A small image classifier, trained from scratch: norm layernorm, trained on rendered landscapes of hills, water and sky.
Rows from block 7 of a small image classifier, named by matrix and row number. Rows with one number belong to one neuron. Each number is 200 + 30 x the weight over its row's rms, rounded and kept within 0 to 999. All counts start at 0. After the name is the row's rms in percent of the matrix's.
After each neuron's rows are labels from the 100 images, of 14976, where the neuron reaches its highest value: "responds to" is what is common among them. Only what is clearly more common there than usual is listed. The data: rendered landscapes of hills, water and sky. In brackets: how many of the 100, against the usual share in percent.
# fc1: MLP up (model.blocks.7.mlp.fc1.weight, 576x192), inputs 128-191
# fc2: MLP down (model.blocks.7.mlp.fc2.weight, 192x576, transposed), outputs 128-191

fc1.60,094,238,214,180,214,226,215,252,196,195,147,220,211,212,212,187,243,199,164,230,228,196,236,185,186,202,206,193,171,188,188,222,228,209,189,200,167,192,211,209,236,124,189,178,228,188,215,170,230,184,202,225,149,238,143,148,142,237,219,225,193,185,171,164,175
fc2.60,091,226,186,156,221,177,242,192,206,228,249,184,168,155,224,225,197,221,177,187,200,183,132,200,169,220,214,232,213,219,204,187,228,144,202,226,214,258,253,152,245,195,219,206,129,205,179,227,206,177,201,167,143,237,222,213,186,188,167,224,222,242,240,277,208
responds to: night (85 vs 24.8)

fc1.484,108,149,216,192,183,226,192,226,222,206,219,192,199,197,187,188,237,223,227,197,238,195,202,168,213,245,220,178,190,189,237,148,200,216,254,229,212,187,176,194,196,192,188,169,204,189,234,215,241,117,169,180,212,182,149,191,201,203,180,161,174,233,253,223,218
fc2.484,116,182,205,177,166,211,240,211,218,187,210,167,183,215,174,178,168,179,174,229,174,193,228,160,209,149,211,217,224,225,225,192,227,224,227,199,192,230,191,208,169,204,181,183,217,213,181,199,205,138,222,216,214,217,194,173,228,210,221,158,219,182,181,178,254
responds to: water (98 vs 44.3); sunset (79 vs 25.3); snowy peaks (34 vs 14.1)

fc1.569,102,227,160,210,204,218,186,207,249,168,199,199,201,209,142,214,215,151,198,152,243,210,204,195,185,190,216,207,212,150,214,185,217,229,186,217,188,242,148,229,232,232,168,279,227,182,240,245,211,176,199,168,236,226,172,217,201,188,211,230,278,160,157,216,174
fc2.569,100,201,225,216,206,220,180,133,191,246,189,226,144,193,234,213,188,177,218,216,176,226,201,229,163,212,196,210,222,170,202,215,150,202,146,173,213,222,208,231,222,195,190,174,151,176,210,162,143,195,257,162,173,199,322,230,220,190,204,248,197,148,222,185,216
responds to: night (59 vs 24.8)

fc1.345,088,163,165,230,222,186,190,210,197,203,216,216,196,168,242,166,232,199,188,170,228,223,144,177,187,166,167,214,243,190,177,158,211,189,238,188,200,256,256,142,236,214,212,175,169,211,167,180,191,194,168,238,239,202,224,226,203,184,211,233,152,209,231,212,180
fc2.345,094,195,245,182,163,176,199,201,182,228,161,238,174,192,212,208,191,177,164,198,195,168,199,202,164,160,226,188,226,217,191,164,223,213,169,246,215,244,206,168,178,217,195,178,224,190,213,213,185,204,200,203,202,234,260,217,232,202,229,182,200,200,180,195,216
responds to: water: dry (85 vs 55.7); overcast (59 vs 24.5); dark volcanic rock (58 vs 14)

fc1.30,112,198,206,250,174,251,189,148,272,205,254,183,167,188,184,214,187,107,215,147,156,199,176,157,219,192,245,179,237,181,222,184,186,218,208,214,212,260,190,210,206,185,232,250,248,240,232,205,217,207,163,216,203,196,181,216,256,148,207,200,233,165,149,202,195
fc2.30,106,200,220,203,183,197,210,171,191,205,187,224,196,172,220,207,157,174,205,223,175,222,213,188,199,181,233,191,195,221,241,230,185,226,166,201,212,230,205,194,183,182,188,222,192,191,213,172,142,254,180,208,220,271,313,221,221,170,229,219,242,204,233,187,209
responds to: water (93 vs 44.3); noon (63 vs 25.3)

fc1.446,087,185,160,234,222,174,185,206,190,232,271,222,204,184,227,174,259,225,213,204,221,194,142,157,197,199,215,230,216,219,163,186,177,251,252,157,162,228,217,165,207,229,166,162,194,218,190,191,215,202,173,247,216,201,182,207,249,167,180,181,183,218,248,221,212
fc2.446,093,246,229,203,178,207,209,250,199,188,136,231,228,171,196,156,189,203,168,237,180,195,195,177,186,163,159,173,248,173,175,170,230,190,166,214,218,236,204,161,217,163,247,182,175,150,205,245,144,225,230,197,207,241,276,224,220,234,230,204,208,193,188,224,179
responds to: purple alien crags (37 vs 14.4); dark volcanic rock (34 vs 14)

fc1.553,081,231,166,251,145,216,263,186,178,220,247,199,176,215,178,251,143,195,204,232,198,239,242,194,166,185,240,177,233,194,203,171,212,219,186,215,223,202,186,100,182,208,226,212,128,187,236,205,239,226,167,213,148,191,202,182,201,199,208,218,229,153,224,182,182
fc2.553,106,218,217,197,194,219,215,194,181,127,209,140,190,181,258,149,139,170,176,194,262,198,186,227,134,204,218,220,155,206,149,160,205,163,231,166,156,215,197,219,196,189,189,185,182,198,210,209,207,240,214,214,194,248,219,161,174,174,236,224,223,212,202,199,236
responds to: noon (100 vs 25.3)

fc1.113,100,238,237,134,206,220,217,232,200,186,144,179,245,201,197,193,176,196,133,209,215,184,236,206,171,208,183,238,147,189,163,230,188,194,136,191,154,203,192,244,194,204,189,184,238,224,169,178,174,250,175,175,178,204,177,195,155,248,222,212,204,176,179,165,164
fc2.113,095,169,145,179,239,177,221,195,194,215,225,243,175,165,166,184,235,194,237,155,182,202,147,243,187,218,243,205,212,189,202,165,210,152,211,196,198,181,212,179,209,179,271,197,137,210,169,236,248,119,234,203,138,167,195,176,172,201,173,178,202,221,196,265,207
responds to: night (91 vs 24.8)

fc1.63,112,168,182,217,172,241,271,186,181,220,183,190,184,200,203,190,197,205,170,211,243,203,182,223,121,167,206,205,222,183,194,166,217,151,241,176,166,219,195,175,176,228,227,206,198,208,260,182,191,170,241,203,243,138,218,215,218,190,223,232,204,184,207,182,213
fc2.63,118,201,204,221,182,189,223,164,207,275,254,221,205,169,194,214,209,136,167,276,158,212,208,149,207,177,185,183,225,206,220,206,197,261,201,235,203,182,212,198,221,183,243,212,245,221,202,173,183,226,182,232,228,280,269,206,200,182,238,130,194,201,167,264,205
responds to: water (85 vs 44.3); overcast (67 vs 24.5); purple alien crags (43 vs 14.4)

fc1.12,081,168,197,261,220,162,215,202,224,193,213,230,170,243,212,167,214,220,194,194,229,187,166,176,209,220,187,206,157,205,205,201,202,178,239,184,229,227,206,207,181,239,210,180,171,202,198,204,232,229,201,178,225,172,207,223,273,135,187,222,194,183,212,234,177
fc2.12,084,235,179,175,171,238,125,192,207,184,121,222,154,179,248,176,179,176,180,239,145,203,225,191,194,201,198,181,199,172,212,187,175,158,183,192,246,222,211,176,178,238,218,203,207,168,195,193,164,169,242,207,198,202,302,224,189,211,178,240,173,173,169,184,161
responds to: purple alien crags (40 vs 14.4)

fc1.221,096,168,201,232,194,184,191,244,168,208,201,195,179,184,209,219,236,207,231,226,211,207,177,210,214,249,168,178,225,187,245,234,278,229,226,172,189,199,212,178,200,204,197,228,259,203,191,169,159,182,216,222,196,181,203,170,253,191,213,210,143,202,201,171,160
fc2.221,105,201,215,243,160,180,178,143,220,230,217,196,172,149,225,194,224,202,147,209,181,224,211,202,182,162,199,191,198,177,209,212,193,217,168,197,185,244,203,195,195,204,195,199,193,200,231,189,155,194,167,216,203,294,278,197,211,198,234,185,190,187,214,208,209
responds to: water (95 vs 44.3)

fc1.450,092,194,151,251,193,225,187,195,170,184,181,167,209,208,168,191,138,200,202,202,207,223,226,220,193,196,229,186,216,190,221,182,215,152,188,204,214,162,189,183,183,257,221,187,175,174,198,242,228,254,186,191,105,198,158,172,174,207,209,244,243,168,221,169,149
fc2.450,093,257,254,220,197,183,216,212,191,154,158,176,194,185,253,196,139,200,169,190,242,209,157,193,108,183,211,237,170,223,138,180,187,213,217,214,160,203,189,191,203,191,176,200,187,198,245,228,206,247,229,238,215,233,231,198,179,171,236,236,261,200,173,238,213
responds to: noon (99 vs 25.3)

fc1.435,106,231,185,236,174,171,130,187,222,180,200,227,183,205,201,212,184,182,218,194,175,152,211,228,230,236,190,203,248,241,255,171,170,140,213,161,207,239,208,241,234,174,234,171,173,192,148,213,170,255,205,192,186,182,226,233,198,174,253,201,212,198,221,172,172
fc2.435,108,206,167,198,184,198,184,154,208,189,215,212,213,194,169,163,157,214,183,230,209,250,227,208,208,178,184,230,177,196,182,229,232,239,156,220,199,281,164,205,211,260,143,229,222,167,228,186,208,257,209,225,213,233,266,231,261,258,212,212,201,144,222,176,175
responds to: purple alien crags (51 vs 14.4); night (50 vs 24.8)

fc1.95,079,188,193,212,223,140,204,187,196,209,237,213,178,174,184,185,229,168,210,210,199,208,158,217,133,202,201,219,202,192,201,179,191,224,236,198,187,217,239,126,189,221,166,146,182,230,220,237,236,207,241,242,216,216,205,219,224,203,146,159,190,220,227,188,188
fc2.95,090,218,234,195,186,210,207,229,211,235,185,214,218,165,193,219,219,222,199,214,217,191,202,183,186,159,232,186,214,190,140,161,228,226,153,213,213,207,190,196,186,215,214,155,189,176,217,181,156,255,230,218,235,240,324,225,247,228,225,189,217,236,194,157,203
responds to: water: dry (84 vs 55.7); overcast (82 vs 24.5); dark volcanic rock (55 vs 14)

fc1.162,084,183,230,185,227,178,211,228,251,180,231,187,162,202,202,240,172,191,196,199,241,220,167,232,160,195,159,200,163,194,220,153,207,191,224,221,203,212,214,114,171,200,142,176,163,214,211,217,204,206,216,236,242,211,240,205,199,220,136,191,165,235,210,213,179
fc2.162,092,219,293,246,182,139,185,157,184,210,204,208,174,175,193,212,205,227,166,190,196,161,220,176,180,186,209,191,228,195,143,193,251,227,169,236,214,219,249,228,214,239,193,181,198,136,224,196,195,218,237,194,213,219,274,251,228,196,211,162,233,245,250,181,197
responds to: water: dry (84 vs 55.7); overcast (81 vs 24.5); dark volcanic rock (34 vs 14)

fc1.16,092,210,217,131,189,230,240,172,219,239,179,190,218,192,181,233,130,170,173,198,164,216,169,138,160,208,220,245,197,193,227,231,173,179,154,175,180,149,235,254,214,187,251,202,193,198,214,239,171,202,265,183,153,159,172,187,194,195,223,252,240,170,177,204,201
fc2.16,095,214,200,233,205,191,204,207,188,188,194,194,133,210,208,181,241,221,236,211,194,204,179,219,235,180,187,211,198,160,185,216,230,175,146,204,181,201,174,199,176,187,179,227,222,222,194,179,263,135,154,169,203,178,141,158,172,267,159,197,160,198,244,193,142
responds to: water (76 vs 44.3)

fc1.41,085,154,172,235,206,157,195,213,191,196,222,180,185,161,233,153,245,235,245,199,246,188,162,210,193,253,162,181,188,192,200,176,174,198,268,173,168,205,225,122,204,195,161,170,161,206,185,186,138,180,178,232,201,216,171,192,237,193,163,173,148,222,215,238,183
fc2.41,089,241,218,206,166,204,169,216,221,192,186,219,176,148,203,193,176,210,161,188,167,194,213,207,206,148,193,187,221,174,175,164,268,211,148,237,245,239,199,193,192,244,246,186,173,179,205,249,194,193,254,211,200,204,274,192,231,227,241,190,223,191,232,171,160
responds to: water: dry (88 vs 55.7); overcast (68 vs 24.5); dark volcanic rock (60 vs 14)

fc1.510,103,213,186,186,215,208,196,199,248,179,160,192,167,248,138,215,208,183,204,143,233,213,186,188,164,162,184,172,191,179,207,220,197,222,204,257,227,204,192,243,233,179,179,252,199,214,247,246,227,197,199,200,221,206,158,208,208,207,193,207,214,157,166,221,162
fc2.510,101,185,235,196,233,213,186,161,172,225,144,207,178,241,204,185,178,151,241,219,215,197,239,224,151,244,183,213,244,198,195,195,155,196,186,169,163,219,184,242,173,178,214,187,139,211,157,163,192,188,258,155,222,191,283,225,225,208,185,217,187,115,202,181,234
responds to: snowy peaks (36 vs 14.1)

fc1.112,105,208,175,166,173,184,198,188,206,143,179,183,201,225,156,192,192,207,211,171,199,107,196,232,210,240,169,207,146,203,232,238,180,190,214,218,199,181,196,219,243,202,255,227,143,279,217,196,214,212,227,216,211,204,185,217,208,184,188,212,145,165,160,150,178
fc2.112,097,192,163,209,172,209,221,153,261,203,172,187,213,174,181,181,191,197,168,199,259,191,228,184,165,172,171,171,225,215,175,234,170,208,205,208,184,245,154,253,186,200,226,197,213,164,174,182,194,213,230,216,208,199,220,220,212,165,233,182,167,153,205,166,276
responds to: snowy peaks (33 vs 14.1)

fc1.74,105,153,197,204,193,200,219,227,211,214,274,195,237,223,173,148,265,251,194,203,262,172,195,182,197,242,226,203,231,218,206,205,192,176,170,212,172,211,202,217,162,193,269,141,211,194,253,175,221,157,185,197,226,183,203,226,274,227,159,185,177,230,194,257,195
fc2.74,107,186,216,225,191,242,174,193,237,164,181,196,192,197,200,185,169,178,173,237,136,210,231,154,200,129,229,215,227,226,171,224,185,205,172,203,197,243,153,145,200,175,166,212,211,224,182,243,173,197,218,231,226,247,270,198,247,201,178,192,231,153,174,226,230
responds to: night (92 vs 24.8)

fc1.161,104,129,231,155,177,215,209,235,218,199,243,186,206,234,195,133,234,216,195,159,279,212,206,182,229,220,197,207,221,193,239,207,204,205,262,216,150,187,186,161,182,247,231,206,167,215,205,225,177,134,196,207,160,178,254,201,288,204,138,164,184,196,236,180,194
fc2.161,102,149,219,150,149,181,182,210,191,197,215,201,166,177,224,179,186,184,178,216,161,214,220,128,199,190,228,197,202,199,212,216,173,231,184,228,239,192,232,136,188,220,182,169,178,182,193,216,179,174,219,233,195,233,226,189,206,216,192,177,259,195,156,198,172
responds to: night (74 vs 24.8); snowy peaks (34 vs 14.1)

fc1.421,075,168,193,228,223,162,193,233,197,167,228,243,187,164,227,161,206,223,180,179,236,216,158,194,166,191,207,236,174,212,217,168,168,206,246,173,214,236,213,134,199,243,182,165,184,255,203,184,162,172,199,218,235,196,216,180,239,170,169,190,178,217,231,209,223
fc2.421,093,232,237,222,181,218,205,224,182,215,173,232,173,184,206,196,194,219,190,189,197,209,200,201,193,176,231,186,215,183,181,181,241,219,174,206,248,203,214,199,210,252,216,176,205,167,199,238,164,226,230,212,209,192,274,237,239,229,226,168,209,204,182,185,195
responds to: water: dry (86 vs 55.7); overcast (84 vs 24.5); dark volcanic rock (58 vs 14)